From a checkpoint of a small class-conditioned image flow-matching model.
Model: 6M parameters, 32-pixel images, arch dit, norm layernorm, patch size [4, 4], layers 6, width 256.
Rows from block 2 of a small class-conditioned image flow-matching model, named by matrix and row number. Rows with one number belong to one neuron. Each number is 500 + 50 x the weight over its row's rms, rounded and kept within 0 to 999. All counts start at 0. Numbers have three digits each.
After each neuron's rows are labels from the 100 images, of 14848 (inputs lightly noised), where the neuron reaches its highest value: "peak on" is the class under the peak; "top examples" is what is common among them. Only what is clearly more common there than usual is listed. The data: drawn small creatures on textured ground. In brackets: how many of the 100.
# fc1: MLP up (model.blocks.2.mlp.fc1.weight, 1024x256), inputs 86-171
# fc2: MLP down (model.blocks.2.mlp.fc2.weight, 256x1024, transposed), outputs 86-171

fc1.233:572464482453525564496513552608444444530468555462531491467466468543538485525477440571550519564465513594492555478451512424545467583552552352505531470536517436488521552494595482521388503462457499555484502464442533521471464462454504548495460496539483466531468519
fc2.233:538453515449498561498557563553508527556517486484545510448464393487528541502446460457517572372496493577493625560502484505509443424503505289548491487526498526539489478450482536531594452472507503495471567444545543565476562612457491477448444603452419548443523502
peak on: body (29)
top examples: white (31); dragonfly (25)

fc1.694:488492535409514557510547485575483570478479526481493444578500562538471483491388503506497491494563487502471504549516524579627500536472470510528489500574548520464506623416599363484386563485439575613563417520554528501499455497555626559530467575453434466506468465
fc2.694:476564476496570549496450471545458544530535461463350570511499498459472569526396560630501420568498500402572438434527522489479489501476469544507565463543512489519462598493635402571642527485475570575563485447470492513514544480563512447464512503489511457541512482
peak on: body (66)
top examples: snake (52); dragonfly (29); blue (26)

fc1.160:482513506471524459525477553504492521513584508429479501383492472469499492441489550404464509486479485550442428470534520577492518463495520519609486432528494503552519558546490498597526387497495391501510592536554487565546465467481474442516614568456498494516561513
fc2.160:527514593567512500420534432495481496624498450471498460465519495405530510526426535415497523448535470507417576525463516570479466467575434559437469531543438478497548532456576509410639386488414503538474528507457506487500550510601516480462406570465472452465462525
peak on: limb or head (72)
top examples: snail (82); large (53)

fc1.5:542511535364490556529415465493472473459545456571565474554567418497497496494502471465513493508612476456392552385542479493516583522527466534485453485528587539463468653389493516498520495466496498498507516566493540424613437420527504487490547473578384396381498427
fc2.5:496476400416535460505444530507405561446367496417540495484483575535370505503557529506510456508528479476487379498502525522500445550516501504440479455488538500496491489514385520527501555471519549507553573534514438522540431542521463519505413489554374600534526443
peak on: body (82)
top examples: striped (76)

fc1.395:494439501499527480444469457495501566570500500481468589444528519529388457493480517504450504475455452493561490467511440505528558503607396609492545498463560540526516506485545463427478451530496532388439538491537603478498489434554500501481494508425489447496480521
fc2.395:533437599541515490494562542460465562545551532503506447497498505509401512457521496501462496492537536494475598531591489490496513454508347640488578456466525476541494501498543519432502558510512476418494475459493598537461487514516423491572487491627566398538530559
peak on: body (37)
top examples: grey (31)

fc1.366:490531451506514448581508525503494548500526499479565458460521474399415483463537496553538477488524479568465518521472486624510520501464502517432534500505493441504469491522417409505528512571459645362570467490491516468504485468402487487513471625421479476526458459
fc2.366:496501494496483372496466471457407544450482498491450581520534430541454471509492513359549485484508459604627484531475515364486507483526506515477548533458508679455492525486406547593451464523513408394496535440519469501491464505501534510503453523582487477509470515
peak on: limb or head (70)
top examples: butterfly (76); large (73); plain (37)

fc1.593:486551459510516446502496549510431548373491457503548515496573603545594531547523513526520492486480510530455576479474431536512489514523487456479484601523493403508432359492503464520547479556534529542578533444596521534478536562575558504463547477475472529537494491
fc2.593:486440474554475569504482500524545459437550450432509457511537484497533480482487455468488505491515426495529434519476484485504502448396511442500488537473512608529574497538490532463503527531493459594451520531444549510432471545528493499498487488521522540501427508
peak on: body (71)
top examples: dragonfly (41); starfish (31)

fc1.375:485491459451520490531439502517524571371500580516562427535524638612516460484480500515509507570495555501495596431551463544490501504461493488571486466484459568521556453486427490544409473510501554396497584523555425507555495551393501389495568500521474475453521488
fc2.375:511479498539496451503452481526564503517526533506509559529577533649659479525609502478465558501455488549543515483566539541490498528509573499501513443576461529523455496504434497606514524501505525618444436491512520494446529516502542494456479518544503497563461516
peak on: body (47)
top examples: starfish (84); large (57)

fc1.657:503416475476486354505517456473447535498506532591488512516591589463513461499557474474536529486565504515383449464453500562536496499407480449511511534547493424465477466489443536499550494547548396438499401465573448528530472511503476462499507529549485497464460484
fc2.657:525501626448498478488516511535502494571505489497479511510583406485541504570382543431480502516498505488368547589495484516512499485549447478434478589668476465463625477527453577441540378519492553538422527505499502460526547499569500499519392522513518504462530479
peak on: limb or head (61)
top examples: snail (78)

fc1.10:480528483469489599582389488567497404580526485518539470522541448534397555418544484532497478464446473493541537507503448481541473521441379514386562519572491424479546518506525475556503527542445449514484561476517406482552511494492491530491587493450426524453509432
fc2.10:585429500500513482522565444567469504565529500475604471424474551429443634446504459485496550563511462519505567464510535483531395510495516511463505443444482455529421406436481478487471513546504521455592410513489390501461488453430557549433530560558586466451429543
peak on: body (98)
top examples: large (57); crab (53); starfish (29)

fc1.198:468456467501445516506472470517604592529530538447464490458517590549443500444547516446445507491519530521466453632567449554493509459503568541505539495487486602412505516430532547528534547576539489365418484496478447553466484465552514445466456456592554500570581558
fc2.198:417488449530432512507537498508426615507450621454567494575574516471467475484507521503508454494454506440497596409522522502477574636470539473446451498542523400532494371416503549522465469514589433432494443467493497538544481581501497402566448513448553408450607422
peak on: body (36)
top examples: plain (36)

fc1.764:474473580503467580439491463483447538474484533453497571507453586426577404450483431489518489559533509542554501455533540414517466465470480423449464400464512420503430542511509608553477519521562615504544535438526522559450460527515531488470456547522535555458431511
fc2.764:482482570500527523520472530546521463442532486648403473504474494482579486494531444452502485477464507429507514611467505618514473499571503554511442493448358613446507449529542536596489461463496439454440503411459500529524560520465524501533448511464418459454440534
peak on: body (39)
top examples: starfish (63)

fc1.408:521499465475533418551458486488501441476528499391420484497458493439587551516383503431504458526542503496479556498520528580511524489564420565473507461540477596533515477502481473591423428469520475515542512502493462472492481503578535534549419477397478526499512478
fc2.408:478507578499534456518540505515444448603528503510559540522538392532526498426508552459486488517489481610518554565449488551502529550614381521467517404502540431522474453539422524520572414443495508548532505520552484476450494472584451507555402434551501496409494468
peak on: limb or head (50)
top examples: snail (56)

fc1.527:492556485539508467416495492494403534462513469460478510498450569512586477494556500472488453534470542529556495411464525533485571478470442564561485439535503551528489512587612502525477557472544535564487499403516531515504561449564502460485532432472537387480496504
fc2.527:495494448456489434490439535495480501613500503523520500500495462496536559497500542521500428468449512389531471587506563445514575445514478416438512493519534477541503465473436472540529522442484500472544529469496501468454560505437502489543436480440415499316525535
peak on: body (83)
top examples: white (42)

fc1.555:506532517487481556549453551518554483539504509425567473407426359643497430475447526540454557542516438526580470417495500572527451491575457423442486491467516402437494439604525476501513437517551469581519527529447474478496532636657513484466531468479504511546519522
fc2.555:495547588462540475499521401453510454510487435475554464490460617556448467542485519462463509581464394480453612522499395512532373462552435476549475513512420425434488481468505511443512398493539504520406469475529508477523616490485554469437473539525543476516490456
peak on: body (100)
top examples: snail (47); butterfly (35)

fc1.209:478530517456494474544480516571565494470500497521555484466519428541574493481515577589474445491476476526378503495465500489553531504575457521479559502428567616549586463465546567531494480422481553539447509531503535491519581520380541525514471479608456458540458494
fc2.209:519472413517497510509518519515555496564503524551498414499480510470518482529607502429473523520508468423507473621454496652516469484382507405464439370555541545426549459532402526585440440556461445480452494474540401515493523444483501472499494488495453532414495487
peak on: body (40)
top examples: crab (95)

fc1.649:507501593489515493399535473338467489456474547545495552519521442471507524533543485521499483480527493479501555438553470524496525549476446530411508462491571485485519492559442511501488429504561449542502515552459413485493432452526469492537502577580475496454477540
fc2.649:499523524486504507482555498347582532496440498564500432503475531519510492501496494485499482540460504521603553490461516495505517398558481500474518525533507515514438496441505510492523542506513529558520467554551455475481561494471516440462455552444546503653526528
peak on: limb or head (50)
top examples: green (40); orange (35); turtle (26)

fc1.70:492479594470555580542576448527570543530473515490581464493539465512454496464512500587535515477581506509502458559471470651502499422506504513570476455501516496548387454454513486406546481489526553424480431548473481450400501482545592497504498581558458516498543462
fc2.70:546417630490459512480459483427552491471537507510471528460476473607554494480399573429455550540485425522540534515462475591530486562501412518503550500564472464512580482511515572566590488329481580445454536559531488511464470535520526491474445530483498494513513473
peak on: body (84)
top examples: snake (39); dragonfly (36)